From a checkpoint of a small model that predicts escape time at each pixel: encoder arch vit, trained on views of escape-time and Newton fractals.
Rows from block 2 of the encoder of a small model that predicts escape time at each pixel, named by matrix and row number. Rows with one number belong to one neuron. Each number is 128 + 32 x the weight over its row's rms, rounded and kept within 0 to 255. All counts start at 0. After the name is the row's rms in percent of the matrix's.
Before each neuron's rows are labels from the 100 images, of 14976, where the neuron reaches its highest value: "patch colour" is the nearest of a few named colours to the mean colour under the peak. Only what is clearly more common there than usual is listed. The data: views of escape-time and Newton fractals.
# fc1: MLP up (encoder.blocks.2.mlp.fc1.weight, 384x192), inputs 64-127
# fc2: MLP down (encoder.blocks.2.mlp.fc2.weight, 192x384, transposed), outputs 64-127

patch colour: cyan
fc1.5 172 [136 152 108 132  38 135 108  64 130 117  54  99 157 110  80 219 127 143 102 119 132 106 113 134 182 148 135 127 109  83 160 145 158  43 178 162 125  86 161 134  94 137  97  96 152 116 110 106 144  96 150 127 119 182 136 205 120 152 173 153  87 106  68 122]
fc2.5 151 [ 90 105 129 164 125  83 198 160  92  80 145 147 141 106 139 135  82  68 124 130 126 131 150 151  65 137 137  96 140 136  60  82 136 147 102  78 156 161 129 121 108 121 116 117 148 119  84 141  67 169 155 107 132  36 141 102  79 170 145 166 145 169 195 131]

patch colour: white
fc1.272 088 [139 118  92 165 197 105 123 124 152 126 149 150 113 156 141  97 131 101 140  77  89 119 165 155 119 109 137  26  88 117 164 117  96 158 132  77 163 105  82  85 100 116 172 118 139 142 126 163 112 135  77 107 125 159 100 109 116  86 163 109  85 126  98 138]
fc2.272 081 [159 131 152 116 154 141  91 124 212 102 114 115 128 153 159 101 191 125 111  94 117 100 112  90 136 136 147 141 153 109 183 153 131 184 130 168 119 144 166 125 132  91 174 185 110 106 167  68 174 114 128 128 100 179 131 170 181  94 102 102 132 107 112 167]

patch colour: purple; pink
fc1.125 097 [137 123 140  66 218 136 128 135 143 128 185 156  91 125 175   0 133 127 193  87 107 163 136 138 106  98 160 110 113 197 151  95 118 190 101 134 129 142 100  92 155 112 157 178 107 145 164 177 145 156 103 123 154 109 105  88 141 109  80  99 179 130 177 156]
fc2.125 096 [ 84 173 134 140  52  92 145 123  81  84  78 136 132 101  96 214  73 107 130 157 115 161 118 126 126 152 134 106 136 113  79 162 149  69 126 143 136 121 158 183  85 113 107 100 126 118 120 111  79 175 171  76 125 117 170 176 101 188 166 127 129 123  88 146]

patch colour: grey
fc1.208 051 [104  94 104  86 128 103 178 157 144 112 157 133 122 104  88 144  92 119  65 129  94 141 151  91 193 146  98 131 123 165  72 141 146  94 107 164 144 117 138 108  44  85 140 131 110 112 108  79 133 170 119 154 120 125 119 142  89 157 146 185 105  50 127  86]
fc2.208 072 [147 133 116 123 120 125 161 114  93 113 140 117 107 120 134 102 101 147 166 103 116 138 126 123 153 173 160 255 115 134 103 108 146 126 103  85 134 115 103 132  60 129 178 159 103 153 171 183 161 184 109 181 176 130 108 136 110 131 111 170 158 105 127 113]

patch colour: orange
fc1.257 063 [104 157  88 116 168  86 104 133 180 108 167 147 120 162 128 148 184 129 143  76  76 145 105 145 134 136 149 102  78 132 118 123 100 161 118 125 200  93  75 130 117 130 133 148 133 177  77 136  93 171 148  70 120 161 166 156 147 173 101  91 125 121 150 155]
fc2.257 053 [113 101 161 144 105 118 163 113 190  79 129 126 128 119  50 136 135 113  81 151 148 119 114 145 185 123 129  56 162 108  98 151 117  78 127 144 162 119 198 147 126  93 140 100 176  71 105 106 115 123 134  97 167 186 149 157 107 149 129  96 103 161  65 160]

patch colour: blue
fc1.366 044 [125 178 133  97 114  68 163  82 104 101 143 109 164 134 127  78 118 175 120 139  81 112  84 112 148 110 128 113 178 117 178  69 154 129 124 116 117 107 145 105 125 132  99 176 134  77  80 147 172 112 119  98 177 139 112  61 141 173 112 125 131 140 131 183]
fc2.366 041 [133 118 125 154 123 131 155 195 150  64 180 141 127 130  91 154 132 169 123 126 111 109 163 163 184 165 129 152 146  87  24 125 147 106 148  77 115 127 125 152 111 175 167  71 111 110  85 119  75 200 117  35 161 140 136 167 110 128 158 148 144 159 158 113]

patch colour: black
fc1.99 115 [130 104 212 129 102 140 104 170 138 135  90 163 136 164 161 100 157 120 144 152 131 115 139 104 181 237 230 106 172 124 126 145 127 135 117 146 135 190 171 106 141 121 133 143 116 119 143 125 111 144  68 120 131 157 137 108 112 103 138 133 200 114 175 138]
fc2.99 179 [160 131 138 163 109 169 146 166 116 161  98 111 179 158 163 136 160 124 119 122 162  96 103 175 102 140 118 164 147  89 135  72 133 159 169  89  99 149 143 127 135 174 125 106 196 112  71 116 104  87  88 146 120 120  76 131 102 157 155 142 140 203 140  77]

patch colour: green
fc1.26 098 [125 120  30  94 114  95 125 140 113  76 173 116 157 115  78 128 117 139 118 102 107 133 108 133 126  93 108 143  62  83 127 107 158  68 142 100 112  54  70 129 138 183 138 126 122 125 105  89 154 138 156  99 129 138 125 164 134 164 159 143  24 117 131 143]
fc2.26 121 [124 120 195  98  80 138 145 151 123  89 149 125 145 148  94 118 131 144 122 135 126 114 111 163  96 175 168 105 194 106 140 100 136 113 118 112 181 169 190 166  95 150 156 120 155 136  75 159 133 111 107 107 104 108  97 163  99 135 168 137 194 205 134 125]

patch colour: orange; red
fc1.83 157 [125 182 123  97 189 127 128 187 141 122 210 142 148 169 141 102 126 131 148  73 140 107 143 185  79 129 124 120 126 133 117  96 130 172 129  93  99 155  98 119 134 122 125 112  90 137 125 169  78 165 103 135 104  88  95 112 122 138 122  89 144 155 232 119]
fc2.83 171 [104  60 121 146  78 100 176 134 104 119 103 168 138  75  98 175  70 118 127 167 105 142 149 131 134 115 108 126 124 139  64 122 118 109 124  86 167 115 149 145  70 108 135  94 171  83 100 139  90 129 161  61 145 165 117  92  82 130 118 189 100 154 111  88]

patch colour: cyan
fc1.4 157 [155  77 133 155 130 102 144  49 116  72 106 137  93  98 125  24 132 146 117 104 101 174 121  73 140  96 129 128 119 138 145 149 125 112 119 164 144 115 142  97 141 126 161 163 162 146 138  97 168 100 114 128 193 175 159  74 116 139  72 159  92 105  48 120]
fc2.4 155 [ 96 107 122 137 122  95 174 187 108  93 161 180 142  87 105 161  76 146 160 141 136 138 152 180 103 130 104 115 150 136  88  94 131 127 133  93 134 152 146 114 101 145 108  99 144 134 102 160  89 189 172  93 157  94 151 114 122 123 113 160 126 172 163 105]

patch colour: brown
fc1.372 114 [120 157 146  48 108 130 121  71 125 122 127 112 133 143 138 152  95 157  87 126 116 115 130  58 154 154 162 119 133 144 101 108 138 127 107 187 123 128 124 158  81  87 101 141  84  99 136 239 163 166  87 132 134 148 144 121 110 154 149 129 154  89 149  94]
fc2.372 104 [ 74  71 127 174  88 135 176 185 189 155 165 153 149 139 101 125 202 137  90 139 138 119  91 179 145 119 118 134 123 106 121 160 117 127 144 131 123 126 128 120 202 121 100 121 135  81  93  50  64  84 140 165 118 138  96 174 107 155 139 121 109 137 167 151]

patch colour: brown
fc1.221 058 [164 102 119  98 104 141 154 118 146  93 176 141 179 152 120 157 119 151 178 121  82 152 118  96 173 186 186  97 127 146 115 158 128  96 101 154 148 139 121 133 122 138 110 139 106  91 139 177 146 161 149 112 133 160 148 121 148 169 192 136 117  79 126 135]
fc2.221 051 [105 114 166 103 182 106 136 115 149 103 187 140 123 133 103 100 152 121 147 127 113 156 146 131 144  80 128   0 156 133 120 140 101  82 104 139 145 163 152 111 121 140 135 143 122 143 124 140  97 131 143 113 164 168 157 122 116 108 119  98 103 102 169 172]

patch colour: brown
fc1.338 114 [117 138  72 179 159  80 154 102 126  76 200 139 104  85  91  71 129 147 162 138  91 179 114 153 167  93 102 130  88 108 109 120 115  65 145 104 123 100  76 151 100 170 136 121 106 162 111  97 123 157 165  90 159 170  96 104 131 146 105  94  64 112 152 144]
fc2.338 130 [113 107 175 156 109 137 118 167  96 147 100 142 105  99 137 100  72 122 144 129 158 113  95 161  92 169 143 178 159  90 125 118 138 153 132 103 123 130 184 154 120 118 130 126 177  93 109 107 141  79 131 101  72 145  58 104 114 149 129 148 190 218  66  82]

patch colour: pink
fc1.239 085 [166 153  72  91 158  89 167 108 146  88 188 131 152 132 108  99 142 116  89  97  92 149  84 127 180  97 100 142  87 109 107 146 130 105  82 204 130  77  90 131  85 100 132 165 122 147 168 162 146 133 105 109 132 159 147  87 115 158 150 118  81  94 116 120]
fc2.239 091 [134 151 197 109 140 136 166 128 128  72 143 139 102 138  93 105 118 121  84 124 134 142 131 145 163 140 153   0 189 126 133 139 120 107 131 142 121 174 176 177  66  64 183  99 104 149 133 188 170  93  76  89 109 137  93 143 127 143 124 111 189 192 140 126]

patch colour: cyan
fc1.224 053 [ 92 100  75 129  88  97 137 109 152  61 193 159 186 188 101  93 128 166 123  79  75 116  87 119 129 123 156 101  99 117 136 103 184  95 138 130 155 109 110 158  97 120  96 121 130  97 120 156 153 150 100  78 138 153  97 199 105 173 120 111 116 132 123 114]
fc2.224 044 [122 121 167 125 154  80 153 147 119 106 218 135 119 121  71 112 114 148 115 132 155 157 139 143 149  91 123   0 174 139  98 111 112 104  94 119 161 165 168  94  93 129 137 152 141 126 115 139 130 115 118 131 116 112  87 111  96 133 129 140 110 145 132 137]

patch colour: purple; pink
fc1.279 121 [103 108 136  94 210 141 143 195 149 131 193 155  99 138 183  32 167 120 166 150 121 125 143 150 110 131 148 107 105 170 118 133 109 177  79 149 123 113  71 112 189 112 148 163  93 157 123 136  88 157 122 111 118 118  98  85 145 119  37 119 166 123 213 151]
fc2.279 093 [ 91 199 154 123 104  60 154 142 128  45 128 129 140 135  74 166  77 121 125 119 105 148 109 131 153 141 139 105 150  90  75  97 142  51 147 125 118 143 186 127  59 103 127 112 155 106 108 141 108 164 143  59 169 125 136 157  79 208 145 105 130 174 114 194]

patch colour: red
fc1.263 068 [ 89  99  42 119 125 116 121 139 103 121 180 120 161 140 110  93 113 131 133 102 103 121 137  96 119  72 129 130  52 120 107 151 141 105 118 137 132  79  67 101 177 178 101 137 115 148 153 147 113 184 118 102 145 150 203  79 144 151 164 138  42 112 147 131]
fc2.263 063 [113 120 192 144 101 157  98 120 171 146 132 120 122 143  74 133 130  85  87 110 140  87 124 160 179 126 127   0 190 118 194 140  98 100 117 175 113 164 187 140 100  94 151 104 141 122 132 140 144  92 116  97 131 150 130 174 154 106 123 101 137 172 111 183]

patch colour: brown
fc1.309 059 [ 88 107  98  91 150 116 145  73  99  43 194 126 176 187  92 121 163 157 118 110  99 132  97 113 149 106 112 133  74  92  90 135 148 102 118 161 126  82  74 128 120 121 139 174 125 113 151 132 119 156 145  88 149 161 175 147  88 167 129  59  48 106 122 130]
fc2.309 049 [ 74 139 175  74 118 131 160 126 136  84 181 135 147 156  52 138 125 143  90 140 147 136 120 147 156 120 132   0 180 133 120 112 127  71 137 166 143 173 178 170  78  83 127 137 121 107  99 196 156 128 128  69 155 135 125 181  79 139 119  90 132 174 171 170]

patch colour: cyan
fc1.218 071 [144 108 108 129  70  92 196  73 125  89 103 104 141 104 160 147  95 174  95  97  70 178 101 107 140 127 136 115 125 142 110 119 181 138 129 147 131 105 146 155 117 124 149 113 165  84 129 133 192 102 116 103 179 138 151 126  84 166 107 153 104 129  78 112]
fc2.218 085 [105 155 127 120 147 108 128 179 115 125 214 118 151 145  94 148 114 125 163  99 143 123 152 159 102 150 135 143 141 113 117  86 151 134 152  78 100 162 119 124  86 127 150 111  96 158 146 152 117 200 140 106 108  29  93 137 135 124 110 143 138 164 194 131]

patch colour: black
fc1.192 118 [104 130 183  88 126 130 144 136 114 150 125 171 141 115 129 119 142 168 109 159 128 158  74 101 170 219 227 114 137 178 108 138 166 125  90 152 169 161 147 111 155 115  96 180  68 129 169 113 117 173 145  99 135 150 141 111 122 140  95 114 205  56 137 159]
fc2.192 161 [146 139 107 142  99 166 141 115  88 143 148 111 217 173 104 193 165 130  87 123 136 143 120 204  70 122 116 115 107 102 129  85 131 124 186  96 125 103 110 112 106 176  91  73 167  92 108 196  69 139 117 104 149 111  97 147 103 150 205 110 117 214  96 102]

patch colour: white; pink
fc1.198 075 [132 157  81 112 165 121  62 123 147 135 156 134 155 147 138 158 154 110 110  86  93 131 105 163 130 156 159  86  74  88 160 131 181 133 120 131 121  83 110  73  76 113  91 148 130 124 165 136 106 156 129  81  73 165 122 142 139 130 182 110 128 112 135 137]
fc2.198 055 [121 146 162 133 164  72 175 124 123  65 211 117 143 160  84  86 118 152  98 108 129 155 146  92 147  89 125   0 138 129  85  96 114 126 152 126 143 167 138  92 125 101 170 108  98 135 103 147 126 160 103 107 197 102 152 121  91 134  68 120  98 109 152 124]

patch colour: blue
fc1.18 071 [159 135 125 147 196  90 178 132 155 124 113 126 119  90 151 113 111 128 163 101  95 137 114 174 128 120 151 119 131  62 153 105 143 150 116 121 170 123 118  95 121 143 178 137 152 140  64 103 132 121 179  90 157 153 145 185 125 106 106  89 107 132 138 161]
fc2.18 065 [ 80 112 141 116  88 175  98 149 130 121  96 149 126  89 135 173  87  74  91 147  98 120 145 149 107 137 127 102 155 117 128 111 117  73  88 105 143 124 142 172 134 129 170  98 154 110  90 114 126 161 195  67  97 166 102 168 120  83 171 113 132 167 120 115]

patch colour: grey
fc1.55 080 [138 147 100 142 113 153 154 152 136 147 143 124 123 124 110 128 112 127 111 150 198 114 148 146 128  50   0 255 100 128 129 114 106 130 128 129 123 113 132 143 112 143 116 118 148 133 107 117 136  98 104 201 143  96 117 121 119 129 115 135  72 137 130 128]
fc2.55 086 [124 125  67 118 166 108 128 124 152  99 155 129 117 134 111 103 132 146 144 123  85 115 124 109 159 134 123 255  39 137 117 136 138 111 123 138 128  43  36 109 109 106 135 158 110 148 154 132 141 160 123 131 145 161 123 123 113 127 112 117 105  96 149 151]

patch colour: grey
fc1.227 133 [ 99  83 104 159 152 109 130 173 171 128 122 141 125  97 139  87 147 127 110 110 111  74 111 137 136 130 140 112 102  95 151 155 171 162 136 110 143 104  97  63 144 133  85 141 156  92 161  68 105 104 161 115  63 133  80 117 173 105 120 192 110 127 176  93]
fc2.227 137 [119 135 135 161 152 158 163 110 104 144 182  72 153 161 107 201 122  82  90 164 159 183 130 139 158 122 131  61 136  98  92 136  87  69 143 176  97 136 129 183 128 100 110 101  96 120 110 190  96 191 106 172 183 167 137 120  82 134 153  80 116 108 148  94]

patch colour: brown
fc1.64 108 [114 139  48 145 112  89 154 122 131  75 197 124 148 125  79 121 100  94  84 111  93 154 132 114 125  97  94 122  56 131 103 110 121  64 141  99 130  98  71 168 118 123 137 121  83 108  90 132 110 168 127 107 131 121 150 157  86 133 128 117  32 140 168 126]
fc2.64 112 [155 123 213 174 129 144 124 131 107 139 102 123 111 133 143 107 104  89 113 124 144 109 114 187 100 195 161 134 184 104 147  96 138 148 119 111 111 150 186 139 124 128 143  97 195 115 107 123 145  97 103 111  97 101  70 117 126 127 122 123 204 201  85 105]

patch colour: brown
fc1.53 071 [151 107  50 109 136 116 143  92 134  67 173 111 166 120  95  96 182 124 131  88  62 105 104 134 173  84  88 136  67 100 110 156 141 101  92 151 113  72  78 128 137 139 120 203 103  93 142  71 128 155 187 121 155 139 141 133 113 167  79 125  56  83 151 160]
fc2.53 060 [ 95 141 178  53  98 155 154 157 136  91 166 129 136 142  67 118 122 123  96 141 168 114 102 166 147 150 143  35 181 113 105 131 143  92 101 170 164 167 181 189  74 108 159 144 109 120 108 186 151 115 130 119 105 108 132 180  86 149 138 128 171 219 161 170]

patch colour: purple; pink
fc1.250 131 [ 91 153 113 131 231  61 106 125 107 109 154 161 104  90 118  96  92 154 198 140 106 135 136 138 115  92 127 134 120 119 147 105 114 114 122 119  84 138 111 109 155 175 114 156 159 158 126 134 142 106 153 107 142 165 123 100 125 143 121  65  85 154 127 173]
fc2.250 138 [ 82 161 138 132 125 107  79 139 137 140 121 139 123 109 121 113 106 153 156 116 107 126 115 139  83 133 142 109 128  77 173  96 127  85 162 122 107 112 133 140 163 162 102 120 179 107  95  97 148 119 169  61 114 163 126 158 140 133 160  77 142 199  56 193]

patch colour: cyan; white
fc1.144 074 [190 134 127 156 160 101 126  69 146 113 105 102 136  84 149 104  80 119 122 133  91 133 105 155 118 116 152 117 143  93 134 105 138  89 133  95 148 109 147 115  63 134 141 142 180 102  94 139 134 105 152 100 160 165  92 119 139  78 130 131 129 140  75  91]
fc2.144 079 [100 132 138  96 118 172 128 182 110 193 112 134 118  89 148 174 141  78  89 154 108 122 140 156 116 131 125 150 136 131 121 144 119 154 109 131 133 122 125 146 142 104 129  97  99 124 157 125  96 160 205  37  70 140 125 130 137  91 133 144 150 124 185 101]

patch colour: grey; pink
fc1.271 136 [109 130 126 164 155 145  93 118 108 125  91 132 129 102 157 170  50 134 108 152 140  89 150  91 153 134 109 109 116 143 124  88 118 110 131 144  88 135 121 145  59 113 130 159 133 134 151 161 164 147  77 111 151 154 127 128  71 112 150 128 127 139 149 101]
fc2.271 124 [140 115 149 152 115 177 123 137 164 138 126 132 138 150 116 120 197 183  92 132 192 139 139 123 133 136 122 180 147 124 122 150 107 150 201 120 149 139 145 146 155 110 135  54 121 109  49 117  91 122  89 255 157 147 150 148 120 132 112  99 131 157 124 112]

patch colour: purple; pink
fc1.253 143 [116  63 138 142 229  98 140 125  95 118 142 107 124 154 170  16 104 131 137  96 113 164 157  35  86 101 151 122 120 137 129 112 107 160  90 127 138 134 119 133 166 134 182 197 154 170 146 124 175 121 108 120 135 132  89  51 145 108  62 177 124 135 139 161]
fc2.253 118 [ 79 140 142 198  83 110 125 168 102  68  91 185 146 145 127 191  72 114 134 162 182 139 140 168 105 154 120 107 146 125  85 137 114 118 175  81 112 133 143 127 112 145 106  95 133 138  93 130  26 168 101 126 156 109 114 141  87 146 156 126 130 187 166 124]

patch colour: black
fc1.357 061 [124  96 177 108 129 138 109 142 119 117 134 110  88 113 118 141 143 149 167 179 118 164 106 112 152 177 213  91 155 105 145 173 107 103 139 170 141 134 158 129 107 151 149 161 105 181 184 116 150 129 214  98 114 162 146 144 166 158 150 136 203  82 136 170]
fc2.357 052 [114 145 100 124 148 164  90 100  59 196 122 136 147 137 124 190 138 142 113 141 145 125 118 167  69  97  99  62 142 140 166 120 128 121 185 118  89 142 135  80 141 178  64  78 165 105 155 158 116 100 150  53 160 123 145 126 169 131 199  83 100 178  76 116]

patch colour: cyan
fc1.184 164 [159 110 132 139  89 118 139  75 132  93  95 114 135 118 140  77 121 161  97  71  95 141 114  95 131 114 134 122 125 154 112 141 105 127  88 174 133 121 147 190 155 116 171 160 176 139 124 128 184 112  96 134 183 161 159 125  97 171 153 130 109 124  78 140]
fc2.184 180 [ 74 155 120 138 102 107 169 172 123 109 167 156 141 126 100 202  85  93 121 127 148 150 127 174 101 144 117 114 126 110  53 114 144 113 135 105 116 139 115 160 120 111 120 132  80 119 129 154  71 221 140 113 109  51 144 119  75 132 119  81 134 202 178 121]

patch colour: blue
fc1.194 035 [111 111 128  92  85  65 101  48 147 133 122 134 162 123 148  61 124 216 102 116 112 117 113  49 126 100 146 115 156 103 138 150 133 111 117 117 180 158 138 129 144 107  63 173 128 116  46  79  76 128 128 102 151 152 138  56 147 197  69 157 108 154 121 142]
fc2.194 031 [104 140 124 137 152 147 143 187 140  69 167 150 129 134  87 107 123 151 149 123 109 129 177 160 151 171 143 195 134 123  54 118 135 119 198  55 123 118 118  55 102 154 171  94 121 122  87 138  86 208 145  78 155  89 134 143 137 101 139 139 159 144 202 113]

patch colour: grey
fc1.161 094 [121 130  98 122 132 136 137 138 113 152 152 132 128 116 110 116 121 152 140 134 173 124 149 140 103  51   0 230 113 142 122  94 118 132 129 122 134 103 134 134 139 143 117 115 148 129 110 128 137  88 115 221 138 105 115 126 131 128 119 129  85 171  86 119]
fc2.161 092 [106 133  58 111 133 108 123 131 138 111 160 143 115 112  95 127 130 147 141 129  75 133 125 120 146 107 102 255  49 138 126 141 130 101 121 136 139  49  37 110 117 124 117 139 108 142 141 120 130 155 168 118 131 164 143 143 142 130 129 120  86  97 136 155]

patch colour: purple
fc1.30 075 [ 99 128 135  78 221  86 150 140 103  91 150 159 138 120 126 110  94 198 157 186  99 180 159 122 106 144 166 119 131 133  73 101 144 133  77 130 104 142 118 151  97 204  89 180 109 166 141 152 133 133 152  94 121 130  98  97 118  78 178  98 129 168  72 150]
fc2.30 072 [ 93 151 130  98  75  92  91 108  61  89 139 139 154 145  82 146 121 187 131 128  72 196 119  80 139 123 131 123 141 110 118 139 133  52 144  98 109 110 123 131  92 217  83  88 112 143 140 144 150 158 161  40 146 202 160 130 143 137 201 150 120 104  77 164]

patch colour: grey
fc1.101 149 [155  91 111 113 133 123 155 132 205 147 113  84 119 121 177 132 140 126 143 167 125  58 107 136 155 145 141 110 109 126 131 154 143 155 128 130 119 129 112 155 126 127  74 183 123 143 156 113 130 125 123 118  98 154 162 120 152 113 119 155 124 123 207  77]
fc2.101 134 [112 117 139 143 174 129 120 167 104  97 125 145 115 106 122  92 109 172 156 112 127 180 202 107 154 128 137  76 132 112  92 110 126 125 166  94 106 126 124  75  79 142 172  78 157 103 103 120  82 110 136 108 184 137 105 116  79 170 102 136 125 172 102 160]

patch colour: pink
fc1.40 087 [146 163  70  79 127  93 164 111 168  52 170 135 114 113 122 133  94  90 111  78  76 135 121 111  94 120 113 143  66 152 103  88 180 113  93 148 143  87  95 123 112  59 154 171 127  99 126 163 151 153 116 116 111 106 146 162  97 166  93 125  78 139 179 151]
fc2.40 086 [153 136 186  98 109 140 133 124 100 102 151 157 131 144  86 134  57 112  96 153 158  80 162 119 145 151 142  48 189 153 172 122 118  99  85 143 133 178 177 113  99 132 164 143 130 115 118 124 160 134  96 131 136 118 114 107 125  98  90 147 146 165 110 124]

patch colour: blue; cyan
fc1.87 102 [151 122  41 107 112  98 119 128 147  83 115 101 113 104 132 133 171 158 177 112 107 139 111 112 126 102 104 133  64 107 117 133 142 142 111 189 116  72  95 139 160 155 143 166 125 117 117 107 132 147 161 118 170 148 205 115 106 176  98 177  65  90 139 167]
fc2.87 106 [126 201 192  48 174 137 128 164 115  65 175 160  91 143  86  94  95 152 155 164 143 126 136 141 135 176 163  90 193 121 123  92 131  67 128 144 114 181 180  91  98 162 138  95 153 156  92 179 154 128 133 114 145 106 153 138 125 139 158 131 183 172 139 159]

patch colour: cyan
fc1.311 104 [157  99 131 173 181  85 139  47 123 102 106 131 138 104 115  86  91 105 139 158 117 122 131 113 167  96 143 152 142 126 166 105 129  93 162 132 162 126 151  95  80 141 120 188 152 118 127 121 133  85 133 106 161 145 157 126  88 126 145  89 121 167  68 160]
fc2.311 110 [ 73 139 135 107 144 144 120 197 159 169 160 141 145 105 131 168 135 117 139 125 132  80 136 177  96 153 134  88 105 127 131 109 146 190 164 117  78 107 106 155 140  84 138 117 119 114 134 131  95 155 165  47 122 120  98 123 110 139  55  93 160 170 203 119]

patch colour: grey; pink
fc1.220 081 [128 134  91 152 168  97 141 171 100 103 170 157 149 109 136  87 113 187 108 156 104 188 145 136 158 117 119 131 104 122 120  77 144  90 166 114 128 112  93  60 114 142  72 105 153 146  71 105 109 169 175  60 162 139  93 163 106 116 173 106 102 140  75 132]
fc2.220 061 [105 121 143 207 136 139  91 156 110  54 176 104 159 140 113  97 110 157 186  94 175 160 120 132 155 134 123  97 155  81 115 111 128 120 150 112  90 154 141  98  79 152 174 157 155 151 108  76 136 132  65 164 147 124  84 122  73 159 132 119 131 155  93 155]

patch colour: brown
fc1.72 065 [123 144  74 129 151 106 146  61 126  53 171 102 177 141 107 156 123  95 116  94  97 134 101 122 152  96 106 144  72 150  81 115 155 125 131 125 124 112  87 177 143  89 103 180 130  77 149 161 118 157 138 125 164 117 116 155 106 158  73  92  72 123 113 120]
fc2.72 057 [ 92 139 162  62 120 145 142 108 115  98 169 135 163 149  58 144  96 114 134 139 139 121 142 135 131 131 134  23 172 166 115 113 128 109 131 152 161 169 163 191  76  72 145 120 117  97 108 210 158 144 130 122 145 133 109 160  76 123  83 110 126 186 135 132]